config.yaml
arch: "tc_resnet"
model: "audio embedding model"
dataset: "synthesised imitations of 52 everyday sounds, one a clip"
train_examples: 39062
time_shift_ms: 50
input: "waveform_16khz"
targets: ["group"]
num_classes: 7
embedding_dim: 128
norm: "batchnorm"
activation: "relu"
drop_path: 0.1
depths: [2, 5, 5]
kernel_size: 11
wave_channels: 96
wave_strides: [10, 4, 4]
widths: [128, 192, 288]
am_softmax_margin: 0.1
am_softmax_scale: 16
init: "xavier_uniform"
residual_init: "scaled_by_depth"
optimizer: "muon"
muon_scale: "original"
lr: 0.021
momentum: 0.95
nesterov: true
orthogonalizer: "newton_schulz_5"
adamw_lr_other_params: 0.0013
adaptive_grad_clip: 0.02
steps: 9400
batch_size: 64
epochs: 15.4
lr_schedule: "cosine"
final_lr_fraction: 0.05
warmup_steps: 280
weight_decay: 0.006
adamw_weight_decay_other_params: 0.05
Rows from block 6, named by matrix and row number. Rows with one number belong to one channel. Each number is 128 + 24 x the weight over its row's rms, rounded and kept within 0 to 255. All counts start at 0. Numbers have three digits each. After the name is the row's rms in percent of the matrix's.
# convs0: first width-11 conv (model.blocks.6.convs.0.weight, 192x192x11), inputs 54-59, a 11 kernel for each
# convs1: second width-11 conv (model.blocks.6.convs.1.weight, 192x192x11, transposed), outputs 54-59, a 11 kernel for each
convs0.92 101:124119131171146131133141145150084092133125116099118165184152122094153155141128083111146114162137122145145141157122124171132117088086143160121096116103126116128112142155121130140162106132162131119155
convs0.93 102:089103103106113143115103089110136097113138125135137151139124127119135122111153161135125116121120110151139132137135100096120108122119197177140154133142149149125102074140122119139142142145151129127121
convs0.94 104:132138117124129146140147136136130138134130140121127115102112118130120138131109110119143139122155123092108109128138153125125120135113138165139159150145109138132176145094119123136130112137113127133141
convs0.95 093:123147107128131135164181156145148100101112103128158149155137129098160142137151144135092123101091098089103100100135142104118086088090133077112119108135148117114133122144163092114077129160167138114114
convs0.96 097:173147106127137143104115108132070136131137112106110099099099118141121084098112143120120143130148138128124101138142133119134141147138157129090114060131112138128135100154151126126109127125132128127115
convs0.97 095:117109110104107118117097121133109101092101133144155190178146130137110135127181153127156162107107076142121123107140130143171164133118100104096120125138151127119159164102122150127174198161160125101129
convs0.98 105:157162126113123110116118101131149082092115096077094137138117132139156150176158120127141158142097105122106133141143142115132141150153142158149127085109102131138098083115122101112095087114139127118113
convs0.99 097:150126151162174168163116123110127144105124120139118110079090069104158148144130129104110126134126107090109118118117124112121132123133105121101151130122135121149164130124123130107145144168144137146150
convs0.100 103:140126123142129135124098157142146190170151101067065138139130134113132138135102091113137081099134114090108110123104103122137122151159094089101113138118088136128127128134126146117159150140086151151165
convs0.101 105:100113094104118131098118079097125151159168167164144134139162144125190161171132117094107106091079075159148127103108091077094128127117158143113094130143165145162174192122131122115107143143110090131133
convs0.102 097:164169140131115087080111120131128115121124125151123143149154146140155157123114145142155140136161145153147145127113097114135131136130139121105106094111102085107092122125124107129130138137113099125149
convs0.103 103:136186183149128143140153136132156113115120155158128115115153159154111148169159135121139114156142166111097080103118110148129131130128146133146126117125148146135100123094109095099085120130171118110079
convs0.104 097:124129120132125151132132111125142122099081103074092089087097095113120147165154142133142138145138153140166139119108100084112113130110146160183160144133171169174161126169166158141116123094135118100105
convs0.105 107:139120109121125130124099104103130129128123095099089096117102133101124121113115135166144116124111077127130122091091090075123105111122132144129144110107119149174209183119143123127127134091110112132131
convs0.106 098:114117101106127140138144148160169148136141141122117112116120136127080080136135141128114081097115161132118133165153148164162151156147090089101093105109101122159125110117130144147159157119102128125120
convs0.107 101:165150137120147141146115123114157128151151123104105126151157147138135165126119113084112112139137177134140113091089110127154171137138107107130169152153112138158157137156159134148137149116132137157174
convs0.108 104:149109145158142125096092131106136116114118102132136096129121132161093107115114117116139118146192196072088116108111102101092093109090129140127085138129127095103100086110145100115144189158111097098143
convs0.109 093:102146148160170130169134115099149085122139142127141107113104130111130123140152156133151113100088115136154126143139137117125108133135127134126121119160172171151157120149141134108126163128123093101093
convs0.110 099:114145148122115120140134137127090128165149120094099110133126142105154183140115108114135117085090104133115097121135129141130132131156173135128115130103138099125123131144151123148117107128109115113131
convs0.111 099:114119127124124121119112093105129140141128090109129150174187189183127144131093110097118103121112114092141120131098113121109118092118112117113133153133131104109136140108128143123108101104150105122106
convs0.112 097:097095091105090110108125153175164145120145160140133113100093108140123081105118105120087119110133135123112096125128133115136136105106160129149143142134125144141129129177180150143152129129103109083083
convs0.113 101:094105139134143130132116140089095141124155163183181169157095112094136149141140166177157134162160167096107110110135163136126130130147160154150123148186183155120133146104117128146103104124152126081094
convs0.114 108:165132136176145110143109137109119153134117167132154148146125122091093144116130134128139116124128104152137118106124108130161112067096139072088119143131119100124107143147122124132124118110141141153190
convs0.115 102:165186146109138168154146122107126145149125114145125106108155170121154132103127141146116143143122097164141131113148152129092103105115119098100113098127119160143149124174155118108133111142115105095103
convs0.116 101:125111116133113141141153150133139100135145122139114120104125167188123144127139133120124117127164169126139134133129173160169151146148129155167147156167126126142097119137116108119115136121154124132119
convs0.117 098:138110139129099100142121122092100116101111110145121117126131112100113141139158167132120127126108120106110107136087135121119113113088169159150140148167108128084122130174158174172114142120133115078133
convs0.118 099:112119108134138118110128122139139099113138131171131135111120099106134144146138123126109067088091128143116132097111136125104127120108177164149137135138130136121124117127123168113119108098137104134128
convs0.119 099:150102119113145128120116119140148135110079090093163193190170129135150133135124088112144081108135193159151140133086091157125107113124098113100111157136120145111149158086101071103090082101122132138154
convs0.120 100:124113114098104110132114127123134186182176158162128130144105109142094067088099159150125144172164150127118138159151134178154144130141117132106122123135139128114115117142147121118112107189146146131130
convs0.121 100:105095145156150125132101136127108146150137126090107125169164133125149160149133124130115101117124132149173170142133124144165164181170132139120150092129101104114114108130116132115118126112120125147118
convs0.122 097:129144166163142144123115117126163105073124138147110154156186129166117097117133171184163204171127109116111132173175152141106149138116152104093103142180154120147147137139118103125152134129114120150131
convs0.123 103:134129106120143161166127142158134109143152163182179188175165157145068084082097110094132152177172152124083103067074099096125158164171146134124156154130110086110123115158156137157161144132111105135107
convs0.124 098:122102118117148146140156157120120130136099102102094099115154136132121134110146149144145154170149157075100108118139114121140149141127101113136144144137100138130179148085122142127103127138143151152178
convs0.125 101:157148130125104144144136112114110155140133138127148162127109108100151145157128134136147113096115145114124139130118146157154103119121142112110119143164154143119140118154137137104104132106119120122134
convs0.126 092:090095090103141150128139168133115127131170147134142094090098163149112131137120153130115120110172136131122127159126162159124142132134153139109158145113116113111121131157155138146170143117103103103094
convs0.127 104:110107096102139146151149142147073145130152125158124123144143215218126098150134116081128177145124135090082096124133125101109099095107106120127137141121152158125116106095129115123125120130114122116108
convs0.128 096:117124137144140134140163131130101095113105116112136141139131157145129158142110141131118123078143131144143163152154126118138127124116148125098123099142115122109118122142136126115137120150112107098118
convs0.129 102:136149166167142120122124122104128104065129169125157117095117140129149125158156113092126133118099115121122115137144126121116118131115106111138134124127090152118101100090141137130138097130149134114106
convs0.130 096:139124132115132105103101143129137106094107115114147132118115112103106135164132140095112116105092145150133147124113099119107139108123076109148137151180148104094095140099115110152202176149137109125128
convs0.131 097:152133125118136155153142107127152151070068088111142098062088118124126121123122111118074093107113148145136098117129183173165139105134164166159144119133110103137145127127112097101082139138110105140133
convs0.132 098:140137127158140167157149123139125120121104128144134116107084122120111094102125132154132116115076075121113113096078119118124124122107100123143126096136116125137177163104107114119091125135137135137138
convs0.133 106:142143140135142138168150112099127142151122112123114144139142174174146136120134151143139154142151141095125143123124120138139129132118129113128069098131115140147153129095114166134133134102138146153161
convs0.134 089:103098102135130144145152121119127093139142094106108160143117110111086102110106160133168132069087061128164172148173161153146117128096110126151111112087155149104134150098106144142084118089143125105135
convs1.92 098:137109131116128121108106121116113148166137137178177141125102095113131070099093146138116095101107106119142147114108103154148141108126150158128148112095134160155120114147094116135146151108138140130116
convs1.93 108:136129136136144114096111144150173123096110121121128107122127120153154146149113114133147144122100090154136163169170162151150155165180148148171088071105102114146130132057086118109122102086123106092100
convs1.94 100:169155158126107103125124110100073094108114122121119132107106121103134129096116087132129138134105109145129142144160143124131146144121100087082103099122130139131118102067083109146133169143140123126092
convs1.95 089:127139141156142154099111144159127160117103090122106162132125133149129135127100118133113119148145126114140111117114081098105114135111129109088089099116131098108096108131156139125119104117128131104120
convs1.96 094:110101112123108132131128113098074144130119086123127116109145155141117153133136121143113078083084089132102098096131126137110115095095175151140144156136130163147119116164141138109110123117141116119101
convs1.97 094:114101131141148168173126112106123150114131099123105128117120098113099121162136119101130160165152173095125130127129119104103095074108109136138141122119133133121130135198166148125109092103111127120114
convs1.98 107:085120125141145142156141133126114146168145116123133121119120127130146167130128139125120166217167133100116132117106092102132134121137104146169145121118103102114098073164171154137131137156151152144155
convs1.99 100:132177164205193178150127130127134139134123139137143156144152132101116106107090065064101107113118123154137114109113129114115137143166104130139115110099113125128109124183169174173177168158141127094100
convs1.100 101:109096090094104140141143146125147119104096086128141155147163149180133139137134155158097123131154143078091102112104076089102105110103174123135115129133134148125123105108130118154126152117133136147136
convs1.101 110:103098067063103115118139137151109112144129109128121118128139137127116110123137125105094095105117128094062065106116154141137159142123115130117144152143118129119138118132101116116135114098100114098116
convs1.102 102:102114143125125122129137126110100123117135146168184156120106089109081080120113104086094109146162101058083084126115107091099078074104120124149139119090089120110120114155138110131123133122108088103107
convs1.103 093:097083101111130125123130134131128121133142113117134130138135123119131129116104148164152148116081090158163117108107106092104088123084130103136132135110107068082097141159121140122113115132099096116174
convs1.104 096:117130146133108138133125115103094141112130147173153137122130108100090105118141121118126099115076090184164162150145126161145134109133085089124135134108070074109089091128114112117132136153133131146126
convs1.105 101:106110101085096128135120122112119099090094075093125125121146134136115126128118136127106098110120130145130162157133108129127115140158164180145114102120124150182143123111145160140110104106127134121120
convs1.106 090:058117136154157136140145168167157145109102094117155129150139129104127100101110117130138132156104093186196180172144135128129137143153116120137163145105089099130141144087093088093108136110099091130138
convs1.107 102:113112113127114146153147138129100067079124092104069083102105121131110124146129125099135127134131151133143126129148141125077104091082100073113115136121123083105092118140108109098088083099111132143134
convs1.108 100:073111124136113114117109107123144104117077087107088102129128154121123132104087053085114137106117120190176155148122133144150161160139115162141149131149140176137137129111124122108154142140119137084110
convs1.109 091:145130139137148155125113144146143171151105102089071128115146154119130126115093102110129090102124125103108140137162135129147156147125098070107102134094127084113131104143124094118109116128134149140146
convs1.110 089:140159175142142134095115108093100138106112067069074100125149124114137134136122113115140153145122136146153154148158161137143119136146072102135141151115098114115131128140134096096103131149160138134138
convs1.111 102:089099140137156171122127157173147129072058053104133128115120086113118161139146177183189151136096104105137147143136127115116118126128131120137113149154134133130112137107105120144121115120124107137123
convs1.112 100:136134132125114123143134131128132128117131125120124118123121104073117125097109109084097107143123125125132123105105139132123109156141085094104130102118095117134159141100120096124145173156135119109108
convs1.113 107:115127126128152127119148129171138111135158140143155166149108098061191177177151158181160161126135114121128125162180177170167147141126149154148129128116116126138165164103109119117120106097073091101129
convs1.114 113:102109130129108144098150098108118074074105120110148150144184136140123148125114137195130135122147098107137131122165121120127120142141087101089095133123112124145106093122161092108118098118116156100131
convs1.115 101:119125123102109102115099112144128116162088126125145134139136181153158171165154133111114111082121129114095097093109139101130148142126150127113113140140164168183164116124119139142149127134153123107120
convs1.116 101:124128135129145123118102118145142180187159113099122119167180192190151166140143141138125125121104119106111095095093103131093110112113116130130161184163141139156128129142130132120114111125145155165143
convs1.117 100:096111136125139103118096124132142116112114119144143161177123108107133124099102119152153124121111123158145167173154144157168139124128118121120138149136087114110140150102107095090125131173154133118114
convs1.118 098:127130106093095113137140141110101184129089101138155121102113113136127130120130136137167124151149155119144128129145146155131139147155134089102159144124114137122098099125103094113139155128095073089094
convs1.119 102:116090111124148134124119114138100148112088080112107169120135125128104131114102095108097121136131119122099138150118111089121150159170124143142147134143119126127107100149129126136113112132162156120094
convs1.120 097:112115101106114082111120146117131140128105093119119140109090114086155143114135152159130118102087079119113114135133125143173146105123171102117122139157158137133122109144134124125146145143147138123125
convs1.121 092:100129130164151141124113083115147114121121149166181165148164163163126105125136092081101138139137128147154138096100119150133144166156154128147120111083135134137121120142108092081081086100105112126096
convs1.122 095:161166156135118126113124128099106126138157135110060043061102131140120115131110107128147134120124139115120116124124114118116108093101123104101087084107127113128129126088104066096095127122147135161136
convs1.123 109:101115082082091092070098081111121136152152136132128108098103086103146149133134132148113100114085117181184154161165179152143146153141111123133145174153143122131128118113153151140148117134151149116124
convs1.124 098:146114150114112130126135128115113158163170100076045068060115134145147146122141138147131129131152144095124119126135111116119111127134138110124119146148128137139149146120113126133099112132143133118101
convs1.125 098:100077098086101093078090091098106114112122139156124104098076115139141136167163139151126110106105085124135136136157121148144143142126098115095140101097120121133128127117118127130132124134141138136147
convs1.126 102:145114146150138116124140102087102179155117080044049093094108117082144117115119108094125166139094101122121137128138108124128150153110125140142101107128103100137165118099106152152129129092118091097081
convs1.127 101:121118103127121117144147154152148172172162160150156157139097147129135164172157130101094115141124108120091094089112102153137101100078120102087113103131149153136131174164115115144151151155136154146157
convs1.128 103:093102105104121138131125124124115121060083089146156144116126112143116092118126111139145131119131167128161152127162161174144132152150106113098103126131151159117133137059104133133142147136124072076073
convs1.129 095:111119143119118109129135125112141142122114135139147137136113101113095101132100112101111108134136147117088131104103096074096096091103116115159140129136122099142127146156138153183165147117135103145156
convs1.130 100:142138127133125102081082069087116115138127104119133128136143137129121125105087094123124112136166146102090122166151146131114124120130077082102123156134109143114107136170147121128146116108108103100110
convs1.131 101:133135132110145151099121120142115119127130141138146156174128135099149159109112121111132158134093132151114115137158146134134145114139146147168102078125140136186135100112143167159153136152182157173167
convs1.132 101:143134147155156166165136116124119170136138104105069102126132173171157134142150176162140109119126142139126126139139125130122102107105127106117103142114129120106131119153132100119104098120151164183168
convs1.133 104:118109134129142131106113107141161135159164147114118110113091107122051075107124129132148160157140116122106119105114089103105131122129129132130150141128114115106113104203172160137132136126099101151165
convs1.134 092:136173171161164132124127132129117135143118113105123131102085135157113111093129141150135158177185172140177176123125151174166126143109116127129096092122151148147149152079079115119121143130105112093099